Rows from block 9 of a small self-supervised image encoder, named by matrix and row number. Rows with one number belong to one neuron. Each number is 500 + 25 x the weight over its row's rms, rounded and kept within 0 to 999. All counts start at 0. Numbers have three digits each.
After each neuron's rows are labels from the 100 images, of 14848, where the neuron reaches its highest value: "responds to" is what is common among them. Only what is clearly more common there than usual is listed. The data: rendered scenes of coloured solids on a plain floor. In brackets: how many of the 100, against the usual share in percent.
# fc1: MLP up (model.blocks.9.mlp.fc1.weight, 512x128), inputs 0-127
# fc2: MLP down (model.blocks.9.mlp.fc2.weight, 128x512, transposed), outputs 0-127

fc1.37:506509505490494523484521493510477498509505522516481491509518437501478524538489536483530497493480504469510518475512492515463486529479536514439549540509481475506479518506493522479471533480473491476490498514550507527536484513548504501490452469465489515515470463437492522516501543474510475553541497506490487479470483538530490475513548544496517514473493448523517501538470506511488470493485
fc2.37:476468496534506505527509488478529559493485513501486512472467534501488483515492467506486495487502539524488460564557489482490521477512458459518481514481500531509512491457523482558535504508484480482466521484491436476490472516489504502475567504503503454454501547511504494489526463533505508492475491520463522487484527480488523505488460464533487464535513514474471494505518497487501500519499
responds to: light from behind the scene (96 vs 25.3)

fc1.159:511460463497499526493496528505512509521474443522507487480512537519550504513520478560489542525526489504501532480540522604539492463526543501478478483477456478521520491488496511519526460515498500507496502501540486489511532488528482471525504478497503526487515531482503498511511495528477504522523542480510532522502490524495505503493491553507513490515482490484527501517438477474511476549490
fc2.159:516485501516468482467494488469499475460511531518462512489481486538500506483491504498529479487449493493466475503481488419513534557461517418517528545518560545471494497511530501489456549512498490471519500512461525469528507513484520524494457530524517482519523491514520511517488523455497496496506491515487487478500466488513487529486493489496499520484494524506512523503550517491466511484503
responds to: count: one (59 vs 19.6)

fc1.456:449469450541504551486475480497477510482525516491500489496473530446492496441459463534539471477495477506529502483503534496508500443517497458502491513512541516528489481508461509496485478510478497512511490501507474510482510516527535508529511510546526493531477478535493501502447455536500532471474504498494492485560524458500512466481463476474479502524509512486482521492470522460498496472485
fc2.456:497501494510440474475482541502474482508517494488502504482501491504513478511513539440476547506490517508531514514488513506530470505473497472493443488481497532502516495514492478529524537501479555503485482523490467512476483495497487473482518482485539486471504528482458473511541521495510440568502497443525513515489511542516538527507522513481454513534542521478510530497552495490496513512552
responds to: yellow object (78 vs 22.3); its colour: yellow (33 vs 8.5)

fc1.289:503515530486490503485509507492492511504479524505461490500506493499484523511491509483479527491505507532519519539469481470513524547504501482449498494515541537472474472496523505500488491567504516454556513512491473495498515470513479487457535472473516510510474485535464531489466495515491481536477480519481521493572555463484464499482535450535551521461514516478487444527514515506503489517499
fc2.289:483502467491463478442523501471512507470500503476489550544505453505467502497494503528520501506489547552490494514536457532508472500483519546538490538454512472466518456490501454489454492515470513538488517556521492515507493494462490488502511486522501467512525464533508514514481496470500460476505500479468524476519523492503495485484543483492465484505509518502523515479567487528521504490529
responds to: light from behind the scene (53 vs 25.3)

fc1.510:480489519516507465498489473500493504515530494544526493499492482507519459500490526528541533530477524534488513515518521504482469496492528508541505480504467423511440497543509508513495526506502420474467540522518480500490516493491492515457453512507523502501496480558512543498461475511511487475448501473485531493537550479495508546456516512497483476516496510516484502500543491505528489505503
fc2.510:497496497472472567507506517502481478478465451486466480502482527503506548497465496480467493536485502447474505489528472493527513465525452469497495513511507506522544470528464490513538474507505560514512475495481497464538488543518478473532505491499482524540469468472480463484509488505484503528543487505515509538477474517554506487539493489521520497492497493528520506505506498475470547474455
responds to: black object (90 vs 22.2); its colour: black (55 vs 8.6); light from the left (53 vs 24.4)

fc1.27:482510502499515525531526524548492507436474526505491484500433491514479537512517485476501479501499480498490495508502479524465521505518461488539458500484493515557470491486487499520502500445467449503482493491533543466433491488526474506476518517529501487507491549554459486479495485533498514501531501521470517497519507466495532479479498491509475495454517505506509493489457500537518438487497
fc2.27:534501535480484506458499443471485552530504494522521471475519524496484454492481511493475493520513523527500528493485531490538461502474548546508514575536506472510509522504491500455512534502491525524464509535501466511553464507478556509500502517493481516523508501512508457544518462502530513530481530505491486515481499523523483527513482478508471481498526479509503488520499528452485468525527
responds to: light from behind the scene (90 vs 25.3); black object (47 vs 22.2); count: four (41 vs 19.8)

fc1.184:492543548496532502487516495501521473493467488488531496524475530494521501448518506499498463534457548488518507485522477537500483504517545478464470448515532480527519523543514492505502483511477525486522458501414497501519533520538514517528488489501498531479487487504465524532518485476476462486498465490459461521523481523499512518451518499534485531502511527480514519503461496455490510487507
fc2.184:515489491497482535485493477529531494479503450505445466503543493478487517495517468526519515505496493486492503498478516462480479488509507558531525549527513502489479484490508517486491510555497500491483538476520509501506502446504493540461497499503508435488506508557505487475494506521494468539515529465535529439504515520541486502517468491449508522492527463494524514517497476527497429485477
responds to: count: one (49 vs 19.6)

fc1.450:462483465500506510441505473523490506489494482480477478462531508507483499502506473500494513490481548519480534569478484511534479536486507460493504505497492493484517508510517525483503482520506525500483523496501513482523555489494479509490473496508474532508549515539516440547483541465507517492535500530494483533432447504520456499497451522512469529498499490481513511516488530495526455464463
fc2.450:509524544501485516575504520463509542513511495508508505531496465464536481489510521518543490537544453479491522466517497516475499463537471485534510478550508480523523517510465497540498534454494514493525524508506474492497498482516498489502500530509513464465488451478461537446501486546474489523462484491485509482550510516457522497478499463501493476521524481504495494475486486509534489534507
responds to: light from the left (54 vs 24.4)

fc1.64:508506497508506528513475508482514501512549524483480472497499435511512492522472502529493474522517464527483547461555558503504514545493500474467455518472530455520518516524508511513466475460478540523521508481487486493478498525494458486501536515476489545485480505523523536510514493478493533542497482501472471480490463447490514517489504514507545456509498509530496452519482510497544489503465
fc2.64:484486516481499512498475480533505486444467516506531503505502554526499535537498523498544468482468518483492499504481518512497477514495494505547571488527480487471522460471486519522553479518534449491481498524506496490499498462455512505508483537491455531545524482447460482447496470444482498480510531486509489500510510494524504480479479511512484519433544494496494503513485519487508492501509
responds to: black object (50 vs 22.2); its colour: black (29 vs 8.6)

fc1.18:514551467459466529470535497494515503505521509525501544453463488483472477479549519472505523496535493466518518492542469532517487513509513502518544492534490521470516497495493515488519550492497537532484492527485482496504501534555533520512493519490496483492540501487523509521522441518502516535450548493490475527506509459498491467510528530500494532516489503472486494455529501534477455467483
fc2.18:497479509542533509477518526494542491496471475501508464508510452541533499514467509509518484446467538508478526531509533484510503479499494476470494484575487479511494488505516500448474530482474481462482517511507490483497503484486475495498499477522507507489471505506510496467509521466517487477545477518528501476434483518492482497483446502492516435558500530498521515517494453446520528495475
responds to: light from behind the scene (77 vs 25.3); bowl (29 vs 11.8)

fc1.462:483481500501485538437495555462506466497529499513497470517438545508539531555447505486474508481487475482472531480489455471494504474504524509487501505485508527476498497472486521481505484526500520499507488476512542482528495483539495483509465510479488576496504528517493508508530514509489487489546517510479508489494464482484535518478554549509469476472511467491455492496461496490481495475483
fc2.462:498474481505507463530517447501523484515444502533496489517503501490508459487524467530515512523509494537539495484448506549539525504528520460469492477512481459509484532483477502494531486478475476489525529490495490490480473488438509506501535522528502502484483486506506490493492440460528515506478495483532456515501519463511438515528475480526526526563488527535531501512533501518500513472508
responds to: count: one (48 vs 19.6)

fc1.22:504473551454502503481466517481506457524479500476498529425495490459458459497504492507542515472522524514513481494470472530495502486460491464459477506502473500531484494508464542490519487477495523503524517478511451518519493528474424527474483524503511514477518491523457533529479516504518506497511465493543487513506542484507498488543486474540519490507494536514515505506517468470526511468496
fc2.22:510478496515505452502524499477472550459499492528519519498537507483496510506488477525506477522484488505481503541492475463521509520532498505513488538485536518491489474483503493468476477465496438550478501501478543445505530472525517494493478469521529481495473515481514451459467460487487499482480486471497526479498480533482518545482508514458467485509511501487486456490455572500463532526508
responds to: black object (52 vs 22.2); its colour: black (29 vs 8.6)

fc1.84:492519518514490493529576460472571453529493496462482490498483471551498498490448451502511527548531488504468515497531502535484485505538469519468489537524520497509484478472485514501506496538468495463516499483496451489541492530503481554515489481484500499509520496487495500524473446509498469537465489527508479517505531494485488497462467499516485521513486520555513497499514512496494511524522
fc2.84:523476471460508502485456513539437555430483489521500475484476524470511506512536520498517466487446471489498495505449490488506526479475498476494494451536518498465490533510505484513487529497540505500514487518509539457469500475478488433502505497500496497509509490500506510497490507470498506460528522449515523457489432500507500489524518466495506463513508505463456527509493514500518491482507
responds to: black object (45 vs 22.2)

fc1.175:487511521484539493476523491551487505531519518540475524553531446499493491513505468516473514471489528494508518489463476522505505496499507493480479492540457510504448519477494517455525474486517565490482496465507470525516467489499533489514488498455481547478504513516571542514485488519525495515509476473479513506532494503472459505439466494524465515510507474481520550499489494510517478518515
fc2.175:488486507513493503523491518440515507444479480506535497507438520478575481491506511495496527518497516466461456494552464487481536510528477531502523517477505504508565473496500491497505477509508499512533491485510498453456525458513496484478505536525498468482520507537452459528529523503471504489470527505530498504542527482480510513533516496522508492528502510523468496492507456502492536460514
responds to: light from behind the scene (73 vs 25.3)

fc1.200:442482454540520510486510485516491498472478510526504519523464510519547489413459494499475495525516473466519515525494505477502490501510466507501528469456523478523510476464502492492498498525491503521505537504551511529506507461518510465494500479532525527482467457474477419510521472528484503508490529469505496474533540494516478508468470513494493478547486502486499503484472537498525524494517
fc2.200:499517501511485449464488500534464492530545502493459525446509480475526468502511507485473521476518517540481504493522488477479511498494519522491504547507515498461506520459517490487514485488506518488520522479518504487471539510519526530459468498511505493490488531470529511537453522489524482528518558527519540489451490493522508470507505450513457472495490540466476521505532514548522435494520
responds to: yellow object (92 vs 22.3); light from behind the camera (54 vs 24.9); cone (29 vs 12.2); its colour: yellow (29 vs 8.5)

fc1.365:503503533455526466506522483435523490509538505486526455505505539471518489455478498498514498477489530490486469531504534488502535529515500523458486484537556491503499467538506540515478498498482515507473474501520473581516496473462499474510451532484448505488523515462496507501443479472523502478507486511507493514532473534532510506517525495485507476512533493466512497510524546510482494504500
fc2.365:486519500534508520545487493553487531484476524506464505530456470508510532517496521528487508502486450506489506499491515491512478503511542500506499482520473517490511542530474485477545512507526521527531523483512523430510509544519528527473505490497522523523523487531523480519551507504528525517533511502557519543502536468478479539533465501548471512488499479501505531467506467470534488491543
responds to: count: one (41 vs 19.6)

fc1.15:493512476514507509525505470449477491501463471486464517503517510505506494462493491547522533487500491481513518532518486510470490505484473525534524528495499536499518534552488450495469469487477544484488515483496505509491506462519451522494506526481486498485545508481502518507460520502503500476490495521479526503530496471519556540523493519471535443503469504507523483497567508504429480527442
fc2.15:509488474488444483551490532487525514514525541479540536533480482479501460484471470470448485516493520501509518484488499482509528492517521498516485489449481486495466525487559510474514472496515460483469478532476539520482521521486484460532504506498499483487463500524535501558508493498487520496497473481487515469511502503501458457513509490513525502528550512464462459494471435503537491506497
responds to: black object (66 vs 22.2); light from the right (64 vs 25.4); its colour: black (27 vs 8.6)

fc1.271:488458463544507535487490465525477506490497477502464500512504504491494478466495520457459496527487492477525449485493508481560551484455505520540510500515549488488492496500450521497508497517527522493529464504541507507538495506537428501525489508476557506529538456506469505488477482533481515536503479489492465485472509507543490499496480501513491465535491463485508510502506517527479510515461
fc2.271:497536510512518461486514521515483493548518500515502530466474495504518501528491508516494527465517500512454484509530512474443453489521486525420474483500500552529521507482536468478498498506478539517501486511509514514486510498513495518432474503471459462505475534512524493524495529499482452483496484553534510492454479496498501479482496500476449496466505528461487494503485459533458478485503
responds to: yellow object (81 vs 22.3); light from behind the camera (50 vs 24.9)

fc1.446:485453476516474530493491484513522468495491482446522498486475487497462449483499506474484514473508553473514467528500548522541494493548526469516494517487551463518523522495509489488488498528487509449542515485478504502497519469509514512461522519544479461538511463543503504500490473517511481497545447476495537506490485488475510504512517517534493472526535482469520439485488492524524496505529
fc2.446:492461489520515487465527546517461493489542485507463513460545488515490460486484513469515508468528500508497521500524543502528495496548531524456531491477475511501467505485463482539493517524522523482502528493524525501528507489479514503539419516498523486486489535504496489452493512466500453535518543533463464465495492473470500488515469494483475514497470484522485495465475492521497524549487
responds to: yellow object (67 vs 22.3)

fc1.48:492471533516470506464513532509496482431515490513473458517479490521494487517468520521470521471486501510516521474436482517516444501484504492503459501491485465506545473531518492507486478450481482537435497490477483500497516475512519487475511526535483533464507491502489520513477493505517437512505520512513530517525510488508512512480520504507519483447546543477493558541479472525504502525506
fc2.48:500477532476493537555513463512481519497496516491511487512531496493489527487514510538487519522516507460496513471569489514482492504498474480503525483485516470497513513514493510513567502502473552560516443460526472480513527505488454493456507487469506495508460496495527524539513542524518503484516476510485459521515494547448450488498523509482464511486462479517492465484473472510521503468503
responds to: black object (100 vs 22.2); count: five (44 vs 20.3); its colour: black (28 vs 8.6)

fc1.335:493516507517544508480536535509494521550485489491513481483502514478506465488551473466557510452534478495480452498498494493507520505449485528504512527516451506465496522511454487458520514520508495478493507474506508517516481477517489495524510491477515488452477493501473480479501496554502561492513479488495466529540519507494528476538532484481485516515527493438493501505453554502507494524547
fc2.335:516483525509474498527467489483466500460530465516489493529470484533524490545452540533453483564479485518473523490475532523514481506534525456492504460523526485527490508503518503512497483489508484532493471518513516492508499551470497504542462516493475493509528480479509542546482512456502482434521561499545455492498497477519478477483491505509505525520475523489492519482506478475511498520482
responds to: count: one (41 vs 19.6)

fc1.297:470501467461507482460473498471496499485524485507519503502478503498520507543456511542485500488461523551493550492502542514530490476540547453512495462454491461562502519545511499528475520496539536519499508485524487521545493486498527496519507493511508510544543467476500514500520521487515441516524515504510552485475494521483507486495480468493527499507491490504556460487489496502503491519462
fc2.297:503491514489519466512533526476492514516502490522495531507514529526506494536513530525485515490509491530500524507492541522573529479571502502468508533549523477522493518535508521495472486502523485487476528479509508450540508522493503539557496467506507510480521500526531562509468449482499512462542511506525478487522484491505499514503471483515510513521506544534525519517515525450549537487510
responds to: count: one (76 vs 19.6)